config.yaml
arch: "rcan"
model: "image colorization model"
dataset: "drawings of small networks of dots and links"
train_examples: 195000
image_size: 48
crop_scale_min: 1
horizontal_flip: true
rotation_deg: 5
task: "colorization"
loss: "l1"
norm: "groupnorm"
activation: "relu"
weight_standardization: false
channel_attention: "se"
drop_path: 0.2
depths: [18]
kernel_size: 3
stem: "single"
widths: [64]
init: "lecun_normal"
residual_init: "none"
optimizer: "ademamix"
lr: 0.00225
beta1: 0.9
beta2: 0.999
eps: 1e-10
beta3: 0.999
alpha: 4
steps: 7700
batch_size: 64
epochs: 2.5
lr_schedule: "step"
warmup_steps: 380
weight_decay: 0.1
Rows from block 14 of a small image colorization model, named by matrix and row number. Rows with one number belong to one channel. Each number is 50 + 15 x the weight over its row's rms, rounded and kept within 0 to 99. All counts start at 0. After the name is the row's rms in percent of the matrix's.
After each channel's rows are labels from the 100 images, of 14976, where the channel reaches its highest value: "top examples" is what is common among them. Only what is clearly more common there than usual is listed. The data: drawings of small networks of dots and links.
# convs0: first 3x3 conv (model.blocks.14.convs.0.weight, 64x64x3x3, each kernel summed), inputs 32-63
# convs1: second 3x3 conv (model.blocks.14.convs.1.weight, 64x64x3x3, transposed, each kernel summed), outputs 32-63

convs0.22 108:61 65 56 46 63 76 63 59 62 69 71 56 70 76 55 63 48 55 70 58 67 75 44 58 68 61 71 62 71 51 67 57
convs1.22 097:48 43 54 19 31 58 52 63 57 49 63 27 43 66 22 50 52 45 72 34 49 47 33 30 22 52 45 55 67 56 46 28
top examples: five dots

convs0.23 095:35 44 65 54 35 26 28 56 30 29 46 41 34 37 32 37 91 47 40 34 41 27 71 46 34 30 32 45 35 43 44 30
convs1.23 091:41 50 65 27 31 65 33 66 49 56 69 28 50 62 27 25 54 62 68 35 55 40 54 32 22 60 45 60 64 59 50 25
top examples: black dots

convs0.24 059:46 69 46 52 73 23 80 38 47 51 40 58 53 46 27 32 69 55 42 67 39 41 44 54 74 31 41 44 35 35 33 82
convs1.24 083:63 40 81 29 39 62 56 71 57 39 47 38 35 67 49 47 35 52 63 41 52 59 98 53 57 40 49 52 64 71 45 35
top examples: black dots; five dots

convs0.55 078:55 48 50 25 27 65 28 70 62 29 72 26 35 57 52 50 71 47 61 34 32 60 57 45 67 58 69 73 66 48 54 32
convs1.55 091:66 49 74 49 30 43 32 67 57 46 76 32 45 56 40 43 70 78 35 32 56 47 34 43 36 45 41 70 63 68 39 27
top examples: five dots

convs0.2 076:58 57 59 64 70 67 43 67 51 48 62 42 45 41 46 50 67 70 63 49 62 64 47 26 23 61 45 72 52 53 47 49
convs1.2 102:57 51 77 23 32 49 35 69 55 41 67 29 45 64 21 47 45 58 64 37 53 52 33 33 22 49 46 59 66 59 47 27
top examples: five dots

convs0.9 071:46 61 48 24 29 45 32 55 37 28 56 44 51 54 19 50 81 15 60 46 56 57 91 49 48 38 60 29 49 24 23 49
convs1.9 114:55 44 51 26 33 57 44 63 53 53 45 27 40 61 26 52 40 38 69 40 49 56 19 32 29 58 46 49 69 32 40 29
top examples: five dots; white dots; orange dots

convs0.25 066:34 40 40 50 69 66 57 37 31 33 55 23 42 34 49 39 44 33 37 68 26 46 17 27 46 43 53 53 37 23 46 59
convs1.25 094:58 44 61 47 31 60 26 71 65 59 61 30 41 68 25 45 62 66 67 31 40 59 49 56 23 67 38 62 68 69 42 28
top examples: black dots

convs0.33 081:65 69 77 71 26 41 39 71 55 29 62 61 50 64 41 46 73 59 69 21 66 67 64 79 40 39 63 52 43 44 38 44
convs1.33 097:52 47 61 26 30 60 35 65 66 46 64 25 44 63 17 47 41 44 66 36 52 57 30 34 23 58 49 56 69 45 38 25
top examples: five dots; orange dots

convs0.31 096:73 64 66 71 68 60 65 70 66 56 68 64 62 57 65 67 44 66 64 70 66 65 67 69 70 62 66 71 62 61 63 60
convs1.31 109:56 47 71 20 32 49 41 67 61 41 67 26 45 64 23 45 41 57 61 37 58 56 49 31 23 51 50 58 66 46 41 26
top examples: five dots

convs0.42 072:69 55 56 57 68 69 65 65 54 66 71 53 66 60 52 63 39 44 70 74 71 71 57 38 59 64 73 68 60 44 53 41
convs1.42 098:43 56 48 33 25 52 45 37 47 48 70 27 60 52 31 44 44 44 59 42 53 47 35 19 32 52 57 47 65 45 68 22
top examples: five dots; white dots; orange dots

convs0.29 137:71 65 63 65 64 70 65 68 58 61 68 62 64 68 63 68 60 61 68 68 62 70 61 67 52 68 70 61 69 58 61 66
convs1.29 077:44 54 44 30 19 54 39 44 53 69 67 23 51 56 30 48 41 53 56 28 42 46 51 29 32 62 51 49 66 44 50 19
top examples: five dots

convs0.52 099:23 28 39 44 68 43 40 40 49 23 36 35 29 28 58 26 72 43 31 69 32 32 48 30 52 49 30 46 37 35 51 41
convs1.52 094:51 37 55 30 31 66 28 69 61 58 65 29 37 65 26 46 54 52 70 33 50 56 41 44 22 58 37 66 69 61 43 27
top examples: black dots

convs0.27 112:74 48 59 48 35 67 36 77 57 29 75 32 33 59 45 60 45 48 69 39 46 65 40 49 38 60 63 75 58 47 41 39
convs1.27 098:55 46 73 20 32 58 45 66 53 45 66 29 44 62 24 46 49 56 66 36 57 52 34 28 23 54 47 57 68 50 45 23
top examples: five dots

convs0.43 068:61 43 56 26 23 44 20 64 56 60 58 28 38 56 31 46 75 48 66 27 52 65 33 57 29 44 51 45 43 39 29 21
convs1.43 115:60 39 65 22 35 43 46 70 58 37 65 29 36 62 22 55 39 56 58 42 48 65 43 27 25 49 45 65 63 51 43 24
top examples: five dots; brown dots

convs0.4 084:38 37 47 33 28 36 28 51 40 43 41 32 32 46 37 46 99 43 37 34 45 33 61 46 33 42 37 45 38 40 39 28
convs1.4 091:49 45 66 33 31 57 24 69 60 59 66 33 44 65 35 24 62 66 69 33 55 43 63 35 21 70 37 58 66 53 40 26
top examples: five dots; orange dots

convs0.57 102:58 56 49 29 34 58 29 60 75 78 56 70 67 69 68 26 41 66 62 47 64 53 61 61 63 70 54 62 61 73 63 29
convs1.57 097:56 45 66 26 30 58 35 65 53 49 64 26 42 63 23 47 46 54 61 35 48 54 25 33 23 52 46 58 68 50 46 26
top examples: five dots; orange dots; white dots

convs0.3 089:56 28 50 45 32 43 32 55 30 21 49 29 29 41 34 48 92 29 46 32 43 40 41 39 29 37 50 47 45 25 27 31
convs1.3 099:59 47 70 24 33 52 31 68 68 44 67 29 46 68 22 49 50 66 63 35 59 52 42 42 22 56 45 56 66 53 35 29
top examples: five dots